config.toml
model = "contrastive image-text model"
horizontal_flip = false
vocab_size = 26
loss = "softmax"
encoder_activation = "silu"
text_encoder_layers = 6
init = "torch_default"
momentum = 0.95
final_lr_fraction = 0.01
Rows from block 2 of the text encoder, named by matrix and row number. Rows with one number belong to one attention dimension. Each number is 128 + 24 x the weight over its row's rms, rounded and kept within 0 to 255. All counts start at 0. After the name is the row's rms in percent of the matrix's.
# v: attention value (text_encoder.blocks.2.attn.v.weight, 128x128), inputs 0-63
# proj: attention output (text_encoder.blocks.2.attn.proj.weight, 128x128, transposed), outputs 0-63
v.69 112 [119  98 104 147 123  84 120 128 114 137 138 162 108 138 106  96 131 149 159 134 116 105 159 107 137 124 149 112  72 108 176 172 142 142 112 106 146 143 193 144 158 154 109 114 140 123 100 140 122  96 119 116  87  95 129 109  74 124 181 122 167 159 136 127]
proj.69 104 [143 116 134 108 127  98  89 107 140 134  93 148 139 142 163 147 153 131 118 120 122 152 125 121  94 115  38 131  89 127 113 144 119 150 103 123 124 111 139 161 122 128 121 116  86 165 131 158 121 163 106 152  89 112 134 120 113 147 137 159 119  96 143 140]
v.70 085 [142 149 134 136 133 125 138 133 157 131 148 136 165 130 153 116 113  99 123 131 101 144 146 147 180 136 131 131 152 121  96  91  91 106 130 149 122 108  58  79 143  98 128 149 107 105 131 127 140 127 136 105 131 135 138  88 169  98 107 126  91 134 102 121]
proj.70 078 [124 124  97 135 175 182 143 144 119 115 162  89 145 124 119 140  98 101 100 141 132  97 107 153 154 136 154 170 140 181 112 156 168 109 171 126 131 188 120 134 160 123 122 146 110 117  94 132 135 117 175 112 142 138 108 103 143 151 104 133 114 148 128 138]
v.71 078 [112 146  76 155 104 117 123 107 154 137 122 142 145 139 144 135 139 138 133 148 153 140 139 152 132  92 143 134 102 106  91 155  97 114 131 143 158 133 107  95 147  89 111 152 141 109 105 101 147  74  84 109 111 117 106 113 137 133 138 154 118 159 127 115]
proj.71 072 [109 168 135 111 137 149 140 117 127 143  95 116 147 105 120 148 133 135  82 131 111 133 186 128 129 147 139 144  97 155 143 157 102  90 161 133 120 163 139 154 135  98 141 131  96 103 120 133 122 123 121 115 156 127  96 115 150 103 178  95 103 157 144 157]
v.72 059 [143 135 117 107 117 152 149 147 101 118 156 171 137 133 155 140 168 142 119 111  72 123 144 152 124 122 112  58 112 148 125  98 122 107 121 106 122 130 126 141  99 115 104 120 165  91 108 138 110 124 130 162 135 134 128  75  99 113 171 152 120 157  69 172]
proj.72 060 [116 104 134 127  90 187 161 116 140 162 114  80 142  95 116 143 151 116 134 142 179  94  99 114  88 115 172  72 124 113 104 133 164 145 118 121 141 155 118 149 151 123 123 199 161 168 149 117 100 130 127 128 144 134 148 127 121 117 131 156 129 121 128 149]
v.73 078 [142 151 157 128 125 122 105 101 141 125 128  90 163 115 139  81 115 167 118 141 166 114 104  66 140 101 126 134 113 118 149 147 117 157 143 144 127 166 139 131 141 133 110 106 115 149 158 120 150 163 143 136 146  92 131 115 113 152 100 156 155  78 149 123]
proj.73 068 [141 116 112 125 161 117  95 129 143 162 163 161  93 131 122 125 140 143 152 128  98 169 140 187  79 117  93 140 143 118 128 126 105 180 123 117 121  63 147 179 137 137 125  90 117 107  82 112 138 139  68 145 145 113 128  78 109 119 126 167 143  87 119 110]
v.74 100 [105 170 123 132 152 115  79  83 143 128 107 123 109 124  91 144  83 173 149 115 135 139 141 106 148 102 155 114  95  86 129 175 119 132 136 138 178 125 157 104 136 135 102 146 154 158 144  98 140  89  98  91  87  95 100 153 145 136 118 134 149 119 175 141]
proj.74 110 [131 123 109 146 143  85 104 105 155 126 131 191 129 136 155 122 138 111 119 114  98 154 154 145 124 118  78 163 123 137 167 148 112 140 142 112 125 134 137 120 122  87 143 105  68 153  72 159 143 137  91  99  87  92 101 126 150 128 149 136 111 123 138 144]
v.75 093 [107 133 110 108 131 148  97  92 125 134 117 131 144 162 146 152 145 144 115 114 148 153 149 179 114  90 131 136  98 137 100 169 112 102 126 140 163 121  88  82 111 121 141 155 126 167  93 151 126 128  92 133 184 137 129 119 163 148 107 161  82 108 141 165]
proj.75 097 [116 130 132 133 136 112 151 100 138 132 140 153 138 115 127 145 152 113 120 112 154 116 135 122 137 135 165 129 137 146 144 123 113 113 142 110 113 133 126 130 136  70 159 126 146 149  87 119 127  97 147  79 149 102 135 124 149 106 136  90 146 173 116 130]
v.76 093 [147 176 118 111 153 140 140 147 117  52 149 132 112 109  85 138 122 141 147  95  75 180 124 145  93 111 122 143 150 131  98 123 124 126 111  90 131 154  91 151 146  93 117 134 150 126 137  85 146 120 105 113 111 156 152 118 122 153 126 119  77 135 146 144]
proj.76 084 [161 140 114 142 115  93 120  81 135 157 122 114 170 112 122  98 102 176 162 109 148 139 155 126 134 128 160 110 120 101  97 100 153 126 134  84 147 143 143  97 126 153 124 162 141 122 100  85 138 107 108 121  96 118 107 143 138 116 183 173 124 108 118 134]
v.77 077 [124 143 124 119 141 131 125 147 106  71  82  99 139 144 110 106 132 158 101 117 130 111 145 143 108 116 181 125 151 172 132 129 157 120 157 108 125 171  91 130 123 130 141 127 142 126 110 149 141 144 126 129 160 175 129 100 158 170 122 153  90 131 179 142]
proj.77 066 [126 175 120 156 120 144  99 111 147 141 138 150 149 126 104 104  99 120 131 114 142  81 113  85 114 119 153  98 123 130 128 118 129 124 118 112 119  75 117 123 120 187 133 143 178 126  66  79 131  98 107 138 156 120 114 127 120 142 160 161 142 140  98 120]
v.78 077 [139 112  96 132 130 143 139 138 156 119 148 150 113  99 143 115 168  97 140 106 122 116 139 126 141 131  96 104 110  96 166  82 104 143 127 127 107 100 183 136 150 148 115 138 138  69  91 136  93 172 142 132 102 158 118 103 101 119 144 152 184 144 117 116]
proj.78 070 [126 110 139  96 107 183 111 178 140 123 119  85  87 137  99 158 165 136 155 143 141  90 101 105  81 127  92 114 117 111 119 115 132 133 140 130 143 148 108 148 156 119 117 156 135 117 208 159 125 137 137 164 145 134 147 143 118 133  98 100 114  94 145 119]
v.79 123 [138  87  83 131 102 168  99 124 143 149 136 158 130 121 160 162 162 101 127  93 116 135 169 133 135 115 125 102  70 139 160  94 115 130  97 135 111 146 118 136 131 167 140 107 122 125  93 131  94 151 135 123 114 149 139  97 141 115 134 129 143 149 131 124]
proj.79 114 [124 116 123 141 117 162 132 152 111 104 112 135 133 128 132 143 173  98 105 154 172  72  80  89 109 119  93 118 149 127 137 121 136 108 122 132 150 156 103 119 117 101 140 161 168 174 151 133 146 152 179 128 102 103 134 147 144 144  85 116 139 152 108 133]
v.80 158 [153 113 107 118  94 185  93 124 162 160 124 143 109 132 153 175 152  94 119  96 145 144 142 148 139 120 116 118  98 159 107 116 144 139  83 165 100 120 137 152 105 100 148 122  71 126 102  85 102 164 139 164 169 135 115 131 143 133 102 136 128 109 140  79]
proj.80 169 [ 94 126 137 125 139 155 134 136  98 139 127 110 112 131 125 134 174 135 112 143 163 115 135  95 114 164 143 146 148 133 161  96 117 102 157 142 146 153 117 110 120 123 142 145 201  97 164 124 131 110 161 107 134 142 127 161 120 118  83 103 128 144  92 130]
v.81 094 [107 129 125 136 112 144 114 106 133 150 153  78 156 147 123  89  95 141 105 163 193 121 117 100 157 108 170 138 100 117 144 137 133 158 136 160 138 106 109 125 142 204 136 105 132 116 141 123 128 155 143 131 139 116 132  96 122 127  88 155 152 120 151 106]
proj.81 080 [124 172 131 118 157 100 107 158 141 134 169 144  91 152 115 140  99 141 116 108 116 106 114 121 121 100 109 152 142 134 132 138 114 102 130 127 103  97 150 113 155 141 142 108 130  91 119 160 135 128 110 142 137 144 149 103 177 154 103  80 113 104 156 104]
v.82 100 [137 137 121 122 120  85 138 148  75 145 125 155 110 126 142  92 118 172 128 124  63 159 105  94 128 131 137  81 151 112 100 162 143 144 143 119 169 155 158 145 143 145 123 171 145 123 105 149 138  93  76 129 113 132 136 139 131  90 135 122 112 156  90 182]
proj.82 095 [144  86 119 114  93  85 168 108 123 143 128 130 147 113 140 119  81 111 148 113 106 178 144 164 143 124 163 114 106  89 112 160 148 142 119 127 144 150 122 137 116 109 112 139 111 148 170 116 130 150 123  88  78 114 144 115 121 156 162 168 112 110 150 125]
v.83 121 [152 158 151 117 122  98 104 126 124 132  99 134 105 101 115  85  93 167 125 109 113 105  80 119 111 131 122 148 152 145 107 137 150 166 126 144 139 145 111 149 129  83 132 136 100 164 156  94 137 135 115 161 113 149  97 165 118 104  73  99 122 140 146 119]
proj.83 114 [128 127 132 125 142 108 138 127 126 155 144 145 148 135 117 103  67 123 134 125  86 172 162 138 151 131 163 131 109 114 151 143 106 120 141 145 150 130 135 116 102 160 118  89 137  97 166 100 170 115 125 109  75 131 130 137 130 137 163 173  99 118 104  97]
v.84 185 [106 138 108 153 125 121 165 111 111 110 136 155 148 117 111 101 115 135 118 150  87 170 107 148 152 140 155 132 135 100 105 181 116  88 163 110 162  92 120 114 144 161  98 152 143 122 131 128 145  76  88  87  98 121 123 113 168 123 159 130 111 162 131 169]
proj.84 205 [154 131  87 141 121  85 106  97 153 136 125 136 153 143 148 148 110 114 138 128 128 123 134 146 128 136 117 152  92 139 133 155 123 110 130 101 138 157 125 111 151  85 128 123  56 172 109 166 108 136  99 122 105 112 115 116 143 165 165 120  94 146 168 146]
v.85 110 [152  91 143 113 136 152 121 141 142  92  70 150 130 120  97  99 129 133 130 122  63 116 155 145 130 112 133 108 103 172 151 155 120 153 113 127  84 146  92 130 124  84 150 152 108 183 113 154 127 130 146 149 175 152 105 165 119 148 146 123 100 130 144 119]
proj.85 108 [119 111 119 143 142 114  84 106 144 145 124 153 141 136 148 145 167 144 148 141 169 132 107 126 125 154  80 144 109 157  98  85  97 138 124 121 125 115 152 140 145 145 116  82 155 157  89  85 155 124 139 120 123 129 135 103  98 124  69 175 172 136 102 111]
v.86 078 [155 148 161 134 121 116 110 133 145 154  99  84 137 125 109 122 106 138 110 158 169 142 110 123 144 122 150 146 159  92  97 138 132 160 169 163 145 134  97 125 104 148 138 134 126 108 128 114 163 118 141 128  96 154 150 119 163  94 109 133  85 115 119 105]
proj.86 077 [132 163 104 104 184 103 135 140 142 160 174 112 150 128 125 108  84 150 125 114  82 137 154 126 122 122 130 178 137 152 145 174 127 134 153 139 132 145 116 122 150 147 144  80 112  73 130 161 129 112 121 103 148 120 117 102 140 151 135 136  91 130 153 115]
v.87 129 [141  80 138 128 111 147  94 140 153 167 137  81 124 164 129 166 137  73 103 154 194 104 148 127 141 149 142 137 106 146 140 117 129 168 116 163 101 159 125 150  95  93 134 104 116 133 143 126 123 143 165 149 149 128 163 130 102 127 117 139 160 134 151  95]
proj.87 126 [112 151 132 118 152 172 113 135  95 117 135 132 126 141 124 138 164 160 107 143 144 107 122 103  97 126 109 159 166 145 142 100 118 128 106 149 115 101 149 139 155 174 145 117 193  78 137 125 132 119 126 150 190 155 114 124 126 111  67 109 167 117 114 116]
v.88 085 [127  98 141 117 154 176  82 122 140 137  87 128 138 171 113 116 133 150 129 123  78 139 166 129 130 112 105 118  49 143 159 127 115 160 110 133  93 112 156 112 105 107 130 122 125 200 142 159 117 161 157 192 153 125 130 125 100 142 117 116 125  99 150 111]
proj.88 096 [ 95  90 136 118 159 121  81 126 144 129 127 154 119 129 168 132 191 151 143 124 140 134 120 162 109 153  98 140 140 124 109 110 138 124 133 124 109 107 149 142 133 117 127 107 151 156  71 106 144 129 158 113 124 106 129 148  90  89  83 149 135 115  49 139]
v.89 133 [108 154  92 121 115 129 137 115 147 138 141  93 133 112 118 113 101 150  97 156 120 149 106 105 163 129 156 118 136 115 105 148 121 168 174 153 143 157 103 104  98 138 127 138 157 155 160 128 158 104 113 119 144 163 106 117 187 124  80 137 115 111 149 126]
proj.89 126 [138 161 119 141 159 115 113 134 147 148 142 154 131 110 146  98 101 140 171 113  97 159 155 166 141 138 146 168 133 125 152 122 147 113 131 103  94 145 138 117 188 123 131  80 115  77  94 119 151  99  76 101 136  93 126 107 143 157 139 129 105  73 126 114]
v.90 124 [114  82 149 122 124 152 105  95 130 136  73 112 128 115 107  81 112 147 106 151 102 126 157 136 146 113 154 118  65 118 153 170 124 138 118 106 147  81 170 103 122 173 133 117 125 166 116 140 129 132 154 121 100 114 125 112 137 139 126 137 140 130 168 146]
proj.90 132 [132 119  88 113 169 114  79 112 166 129 126 160 121 144 149 138 164 150 149 136 137 104 141 143  88 137  85 147 101 135 123 136 100 119 141 129 129 133 128 148 140  95 124 109  94 157  91 144 144 153 114 153 114 117 139 102 153 133 120 116 106 149 127 136]
v.91 095 [153 147 106 116 119 138 120 134 141 136 132 144 113 133 151 145 120 126 148 118 119 100  90 112 121 103 115  80 157 143 113  93 109 131 120 112 120 160 116 194 168 109 104 137 132  99 151 118 122 139 119 159 120 156  99 132 108  95 108 126 157 142 101 108]
proj.91 094 [130 145 149 104  94 168 159 150 108 129  71  95 130 108 111 115  78 133 144 154 143 116 139 104 130 103 148  76 106  84 143 144 143 113 135 132 148 130 133 149 121 163 112 166 166  96 208 106 114 138 141 126 107 137 129 132 126 161 128 146 118  96 150 128]
v.92 108 [135 213 152 144 135  95 157 111  90 175 157 125 108 141 153 149 108 114 142 123 179 137 114 117 140 124 100 121 175  81  96  91 117 112 119 141 158 126 102 143 132 137 105 162 117  89 142 119 141 108 109 109 105 116 128 128 154  58 143 144 133 123  83 102]
proj.92 113 [132 124 135 124 125 128 193 150 103 121 133  97 128  94 117 116 100  80 113 147 109 139 159 141 146 111 152 113 123 123 180 162 161 124 142 124 134 178 106 148 129  96 139 135  84 118 189 165 128 128 122 110 134 129 106  95 145 143 164 103  92 163 166 134]
v.93 113 [109 137 160 123 115  78 145 129  86 149 111 152 144 157 120  86 126 134 146 155 135 144 106  94 128 156 103 160 181  72 118 135 132 116 142 113 139  98 167  88 143 174 113 102 141 101 135 131 156 120 125 123 104  74 171 106 100 132 149 134 167 127 108 156]
proj.93 101 [160  86 116  99 118  88 131 103 136 131 139 138 118 136 126 133  90 133 132 111 105 167 150 182 106 129 130 126  93 116 130 150 129 129 126 137 136  80 145 180  98  97 112 121  96 118 140 138 120 158 106 156 131 153 110 115 107 130 180 101 118 115 156 142]
v.94 114 [146 125 154 156 138  74 118 147  86  93 125 105 115 105 118 122 131 139 139 117 118 113 114 105 132 159 155 145 159 137 136 150 159 157 133  95 171 166 127 150 123  82 132 121 114 117 123 119 123 122 113 127 128 100 136 136 108 154 131 127  99 124 148 134]
proj.94 118 [165 153 121 128 133 121 109  97 113 156 150 125 145 152 145 104  82 161 134 107  80 148 145 111 126 119 140 104 104 103 110 138 121 151 149 126 133 103 131 141  91 198 107 103 149 130 124  98  99 119 103 130 120 139 134 114 110 133 155 168 142 108 140  99]
v.95 115 [149 115 112 121 106 145 149 125 123  97 122 159 129 146 120 103 139 145 136 117  86 141 122 146  92 148 101 147 144 139 139 112 123 121 134  72  79 120 110  99 110 123 153 115 114 150 139 157 128 164 142 168 227 152 120 109 119 179  91 142 144 100 131 135]
proj.95 128 [135  92 143 112 137 152 112 114 124 141 113 122 121 112  98 124 155 138 174 126 170 116 120 159 101 137 199 105 127 119  94  95 135 116 137 115 136  77 147 160 129 145 105 126 200 110  91  73 104 111 142 123 155 150 145 137 108 133 130 136 160 112 102 119]
v.96 084 [134  75 149 107 114 156 141 157 118 175 151 128 131 114 133 183 158 124 132 126 115 146 128 100 117 101 148 123 110 143 151 113 149 143 121 130 115 114 156 141 156 169 118  88 140  74 127 137 109 169 155 125 161 139 161 129 100 127 128 152 147  95 131 111]
proj.96 085 [159 108 127 130  98 108 122 140 131 108 145  98 111 154 156 130 150 140 165 127 163 153  84 106 117 143 114 139 140  98 106 102 138 146 104 112 145 102 130 112 125 137 101 158 143 132 163 131 132 139 155 145  99 156 174 105 142 138  60 135 145 114 124 111]
v.97 102 [148 127 109 137  77 174  61  95 175 109 116 124 153 130 119 137 151 118  89 114 152 126 135 156 137 140 138 144 107 151 126 130 142 113 109 158 117 134 110 137  87 117 155  99 122 170 109  95 120 188 112 153 172 127 121 121 131 146 107 133 155 110 173  90]
proj.97 100 [107 114 119 139 170 146 110 122 134 124 144 166 135 131 111 145 168 134 120 140 155 103 129 117 107 142 131 137 131 152 120  85  93 102 133 131 128 113 120 107 138 143 149 123 203 110  99  90 119 104 131 107 143 127 131 149 117 130  84 103 166 124  96 114]
v.98 112 [ 95 149 145 150 146 136 110 102 158 152 108 130 150 133 139 150 149 100 125 147 181 111 138 137 139  93 104 131 139 100 122 132 112 113 152 160 161  92 154 115 122 129 114 161 127 130 109 106 128  96 138 124  28 100  96 147 159  89 157 141 141 137 124 104]
proj.98 117 [107 144 116 114 151 135 153 130 144 101 119 131 124 121 120 152 129 113 103 143  82 107 151 110 152 135  83 132 131 155 191 152  95 128 149 159 113 186 111 127 136  87 161 142  71 139 161 180 146 128 126 136 140 134 101 112 136 107 129  90  84 175 136 165]
v.99 096 [ 66 101 125 151 106 142 110 109 133 163  91 116 139 138 142 169 129 152  93 127 166 114  99 135 133 125 193 103  92 141 119 143 149 122 172 153 149 119 147 129 122 164 138 126 133 150 121 157 125 125 127 148 135 137  86 174 145 133 117 149 166 113 134 168]
proj.99 080 [118 161 116 150  97 132 125 131 149  97 128 157 119 159 157 154 100  90 124 122 101 100  86 105 140 109 132 108 121 132 160 159  94 119 131 154 120 113 121  79 122 122 135 134 139 160 140 142 100 127 147 108  98 149 197 122 160 155  76  96 135 166 123 122]
v.100 090 [ 95  63 128 131 154 197 118 129 123  94 130 113 142 132 116 117 128 164  87 141 125 107 155 136 130 119 177  97  82 181 180 112 151 130 138 121 117 142 131 101  95 126 146 102 153 171 132 146 124 152 142 138 140 138 126  98  87 164 164 159 127 140 166 143]
proj.100 087 [123 139 126 138 127 126  78 111 153 119 104 161 135 142 151 124 180 138 140 132 153 108  94 112 112 152 111 113 145 137  89 103 133 132  95 121  96 106 162 109 167 179 126 144 150 167  79  99 152 122 104 152 129 123 170 118 140 129  78 142 166  97  85 122]
v.101 092 [128 103 134 141 112 141 132 106 170 172 153 119 144 139 144 137 138 123 133 138 193  76 131  84 108  83 145 124  76 123 164 140 116 161 135 157 123 127 129 127 178 160 115 151 107 123 138 124  98 153 155 106 124 117 126 143  86 118 123 150 150 111 164 115]
proj.101 088 [135 139 141  94 134 109 123 164 160 108 114 134 109 167 138 148 139 128 124 147 118 130 118  98 124 108  45 150 127 140 111 114  97 148 103 125 104 114 140 130 147 123 144  97 102 108 177 153 149 134 150 178 106 139 143  80 152 130  96 110 136 139 158 107]
v.102 106 [144 110  85 145 144 139 114  87 173 105 124 116 111 125 125 101 133 117 131 107 100  93 139 148 143 164 123 127 113 121 162 128 127 120 138 139 121 108 133  86 113  96 142 143 111 178  91 153  84 159 110 149 169 153  99 150 131 145  99  70 135 150 134 147]
proj.102 093 [102 118 127 135 132 164  97 159 129 121 116 169 107 144 113 151 160 109 138 118 116 122 105 126 124 145 125 145 102 146 102  94 113 116 145 129 103 109 106 122 136 137 128  79 163 141  99 104 134 119 137 103 153 104 147 171 101 111  89 130 162 110 118  94]
v.103 082 [110 123 114 145 163 123 144 125 123 122 147 111 115 152  99 137 113 133 142 137 157 174 136 133 143  90 136 120 138 116 113 147 121 125 153 112 151 144 140 142 137  92  88 134 147 124 161 118 163  91 116 125  97 117 125 100  76 101 162 169 117 158 137 104]
proj.103 077 [146 147 137 118 129  86 131 102 123 130  93 117 157 103 134 112 120 147 116 124 103 145 179 115 154 145 130 148 121 154 163 169 124 122 125 106 129 124 146 134 149 140 150 118  65 133 124 161 141 131 104 130 121 116  86 113 157 140 170 140  90 139 144 140]
v.104 083 [161 138 116 151 156  95 120 110 144 107 125 149 161 125 104  99 106 187 127 115 108 135  85 143 137 102 134 171 147 122 116 134 127 115 148 124 164 102  98  72 163  57 141 179 139 144 111  96 132  88  84 124  91 129 115 128 157 135 102 125 106 119 132 144]
proj.104 092 [156 120 109 147 147  79 140 123 167 115 148 154 149 126 123 124  85 121 113 125  91 166 165 137 161 132 135 124 114 142  95 149 117 117 138 128 116 147 131  97 117 130 105 116  79 147 136  79 178 112 128  82  84 120 125 111 148 154 134 139 117 115 132 111]
v.105 134 [129 203 112 131 110  81 140 118 129 119 142 137 136 113 112 103 109 145 131 130 130 152  91 127 146 150 130 161 176  94  87 146 132 124 147 126 139 136 104 139 140 118  92 132 121  99 141  97 166  88  96 117  89 115 135 118 155 119 100 111 109 143 128 124]
proj.105 135 [143 147 122 125 133  92 151 119 125 171 129 110 147 126 123 119  77 142 126  97 101 167 180 160 135 128 144 147  98 113 136 152 141 115 136 123 129 165 125 102 126 110 131 113  90 100 151 124 120 125  76 119 114 123  82 125 129 140 206 118  80 111 147 141]
v.106 117 [133 141  89 104 112 135  95 135 140 112  95 128 133 116 128  47 127 170  95 132  65 113 111 102 144 117 139 112  83 150 155 135 145 162 123 137 121 143 141 114 135 140 134 107 146 147 112 129 114 182 105 154 159 172 131 105 100 166  84 104 172 154 129 150]
proj.106 103 [114 104 143 117 115 118  80 154 149 160 122 166  98 133 128 144 137 135 170 106 126 150 125 158  91 134 129 118  99 108  92 126 121 123 116 133 132  87 136 144 129 153 110 122 174 146 113  80 139 103 117 134  98 103 147 135 105 146 138 145 111  56  80 113]
v.107 091 [149 112 136 121 113 157  76 129 158 145  94 137 126 116 147 110 120  99  96 121 165 108 184 147 150 112 114 109  75 153 154 119 134 148 112 165 120 130 140 115 117 138 143 122 113 140  93 105 132 138 153 133  91 134 103 119 126 101 137 130 127 124 160 108]
proj.107 093 [108 112 133 133 178 148 126 143 118 118 141 151 120 117 111 137 191  98 128 142 120 111 118  98 126 144  96 162 151 163 166 116 120 138 103 142 121 174 112 140 140 107 150 114 141 147 154 152 157 141 117 141 137  94 120 131 116 134  93 119 117 139  94 128]
v.108 097 [134 158 155 115 121 110 123 143 113 121 130 119 145 113  98 132 146 145 108 143 125 156  74 112 106 163 105 163 187 101  93 146 138 120 168 120 123 129 136 143  93 161 122 103 128 116 132  91 169 112 113 126  91 110 171 119 154 141 128 123 104 127 121 147]
proj.108 086 [167 130 117 126 132  83 131  98 143 149 161 119 123 155 137  99  80 171 139 106 106 155 164 149 133 124 148 153 136  97 102 134 128 139 136 135 135 100 138 117 116 128 127 132 123  92 111 134 113 118  99 131 110 131 109 142 131 121 182 133  99  98 145 136]
v.109 084 [171 162 107 100 128 127 127 152 138  97 115 152 108 110 145 104 132 146 146 119  73 109 104 134 108 126 115 120 145 145 148 123 137  91 121  93 156 113 168 121 148 122 116 138 150  96  85 138  96 117  76 128 154 141 106 133 115 152 127 111 137 118 100 166]
proj.109 073 [131  94 132 111  85 146 127 133 152 149  90 114 111 111  75 150 138 120 157 113 139 150 150 139 110 151 174 105  76 109  87 135 121 138 128 125 145 148 100 141  93 119  98 160 137 143 176 104  80 117 113 125 139 152 115 161  88 108 175 118 115 136 152 129]
v.110 116 [111 155 114 142 160 152 107 107 150 128 162  93 163 121 130 121  94 114 122 148 174 163 132 119 166 102 137 135  90  93 113 132  99 126 159 155 161  81 115 105 129 170 116 144 143 130 154 126 156 130 114  98  82 112 129 111 175 110 110 132 104 121 137 132]
proj.110 127 [137 155 124 136 164  92 112 135 142 106 162 129 127 114 142 127 145 121 112 119  97 124 133 154 145 122 111 177 161 145 158 159 133 108 133 124 117 158 126  91 154  85 160  98  66 141  94 187 134 129 121 114 130  95 114 121 165 120 132  80 102 146 147 135]
v.111 084 [ 97 100 103 155 117 119 137 111 172 154 160 145 140 158 150  95  98 146 152 130 110  89 129 137 151 126 161 133 131  89 131 136 131  87 140 115 125 127 113  94 168 191 119 122 118 104 131 140 106 107 118  99 121 135 100 116 129  97 127  88 154 178 113 149]
proj.111 093 [128 131 127 155 107 110  93 128 120 106 100 118 125 160 129 170 127  69  90 123 178  86  87 134 113 130  92 166 106 158 155 140 115 122 124 129 131 126  99 110 131 110 118 120  96 147 134 182 133 147 118 173 110 132 134 142 130 143 127 104 147 163 186 147]
v.112 090 [125 159  96  91 113 166 147 127 139 145 126 123 132 140 164 123 125 140 136 125  84 153  98 155 106  82 115 125 154  98  88  89  87 133 154 138 107 110 112  74 134 144 141 126 145 104 151  97 105 151 131 132 138 198 101 132 162 137  89 126 121 106 132 103]
proj.112 081 [133 154 119 120 128 118 133 150 127 143 110  95 111 123  82 105  98 141 142 144 166 100 117 126  86 149 193 127 130 116 161 115 137  89 165 116 131 110 117 124 135  94 121 117 154  64 155 120 172 114 122 109 138 146 141 154 137  99 142  89 126 127 149 125]
v.113 102 [137  87 146 152 136  93 133 170 123 177 142 106 102 171 141 168 132 102 137 145 169 100 131 127 103 133 139 115 164 129 155  84 155 132 125 168 109 150 149 132  99 127 136 102 151  74 135 136 121 118 163 134 122 111 146 170  90 119 154 102 174 124 116 112]
proj.113 107 [143 138 146 130 134 156 127 135 114 104 109 106 123 128 131 125 138 127  96 135 107 146 112  95 116 141 118 117 137 119 124 110 149 157  96 156  96 114 135 147 110 182 112 124 149  96 162 141 133 132 125 156 156 165 136 112  93 106  80 152 149 117 129 130]
v.114 101 [137 180 138 139 139  88 148 120 109 110 156 130 153  90  99  80  90 163 114 169 142 122  92 111 141 149 173 162 148  80 138 143 109 132 156 102 114 140  94 116 138 111 116 128 161 102 163 112 141 111  95  80 141 112 136 101 126 145 119 122 124 126 161 138]
proj.114 104 [170 137 118 141 148 103 107 113 166 146 135 165 143 133  93 114  92 133 136 111  98 151 146 155 117 129 113 131  99 143 109 124 138 134 114 111 107 128 144 122 139 156 120  88  72  99  76 107 124 123  59 139 139 134 103 111 127 137 176 139 125  89 165 138]
v.115 074 [ 94 158 136 142 154 108 157 125 153 116 136 112 152 122 117  91 129 152 134 157 184 144 116  71 139  84 137 136  73 100 139 160 112 130 147 115 146 133 166 136 177 146 109 145 131 111 116 106 128 129 122  87  80 109 132 116 131 111 131 176 154 111 129 113]
proj.115 072 [158 150 114 117 128  79 109 115 173 123 143 131 102 142 136 145  94 156 137  96  97 137 160 147 130 123  75 138 125 147 136 143 134 153 157 108  98  97 149 121 155 108 140 146  48 109 118 170 158 129  81 163 117 133 126 102 153 140 145  93 114  79 156 144]
v.116 094 [107 116  87 173 141  98 158 105 123 137 163 148 136 155 163 142 140  83 125 139 133 123 149 140 168 131 124 114 143  93 144 113 122  75 124 130 154  87 124  90 164 146 124 142 139  74  94 121 118  95 127  98  91 104 120 127 119 106 174 116 164 159 112 127]
proj.116 093 [146 119 116 133 114 144 161 148 125  69  97 115 133 117 130 163 127  69  87 146 147 118 104 117 140 127  96 133  94 144 140 131 131 108 113 131 129 152 123 147 129 109 128 144  71 164 163 161 129 157 132 153 131 141 115  98 124 157 108  95 130 165 178 128]
v.117 086 [157 104 100 132  76 140 118 131 133 156 126 142 131 118 132 108 156 125 117 139  97 140  91 126 137 135 100 117 158 147 133 107 137 170 172 155 161 126 132 145 103 164 118  76 116 108  86 102 147 156 144 152 110 117 129 184 150 106 124 125 132 126 108 128]
proj.117 093 [150 138 138 104 131 117 119 128 140 126 121  96 102 123 136 135 122 158 167 156 159 176 133 114  84 143 146 125  99 107 144 137  97 156 137 135 118 130 123 121 134 130 109 106 152  86 202 146 143 115  73 116 125 129 157  91 124 155 104 119 145  79 138 106]
v.118 074 [109 127  84 115 106 120  93 103 144 165 135 145  89 145 132 134 132 135 156 120 163 114 122 129 124  79 155 119 107 120 128 147 156 128 111 155 170 119 176 132 125 146 100 102 126 111 111  90 136 143 104 145  82 125 102 142 102 116 120 136 201 129 137  80]
proj.118 066 [118 145 144 125 121  93 112 130 112 131  89 127  93 140 148 146 135 127 122 127 146 152 162 108 100 135  91 132  81 114 201 135  87 124 137 121 128 109 129 133  95 100 129 110 133 100 198 171 143 115  88 131  94 148 125 131 132 136 133  90  97 110 139 125]
v.119 105 [130  56 112 149 117 164 133 144 167 149 138 136 147 147 134 114 161 114 130 166 155 104 148 122 135  92 117  87  81 108 167 132 113 146 149 153 101 138 158 125 119 112 125 132 131  83 116 119 128 130 161 128 127 107 129 119  81 115 193 149 149 137 140 122]
proj.119 106 [121 127 145 100 135 145  97 115 153 143  84 113 127 127 122 144 185 152 133 148 148 145 113  98  78 146  67 147 127 157 120  96 107 172 113 123 107 128 142 141 187 147 143 117 109  99 150 153 150 139 101 174 159 141 170  89 100 108  69 137 163  97 146 147]
v.120 137 [172 156 124  99 111 107 152 154 107 128 131 112  99 109 103 126 123 149 128 121 147 154  94 140 113 155  92 145 209 124  88 122 164 140 131 130 120 158 116 142  94 101 147 126 127 111 132 117 153 121 120 130 140 144 140 119 151 119  98 108 114 108  93 115]
proj.120 144 [134 122 123 118 110 114 151 138 118 171 143 125 126 112  88  91  87 139 134 118 108 172 173 142 137 146 190 117 132 124 131 118 133 117 134 141 149 143 139 114 123 137 127 122 143  67 176 112 138 100 110  99 142 137 112 161 112 123 167 124  97 104 132 132]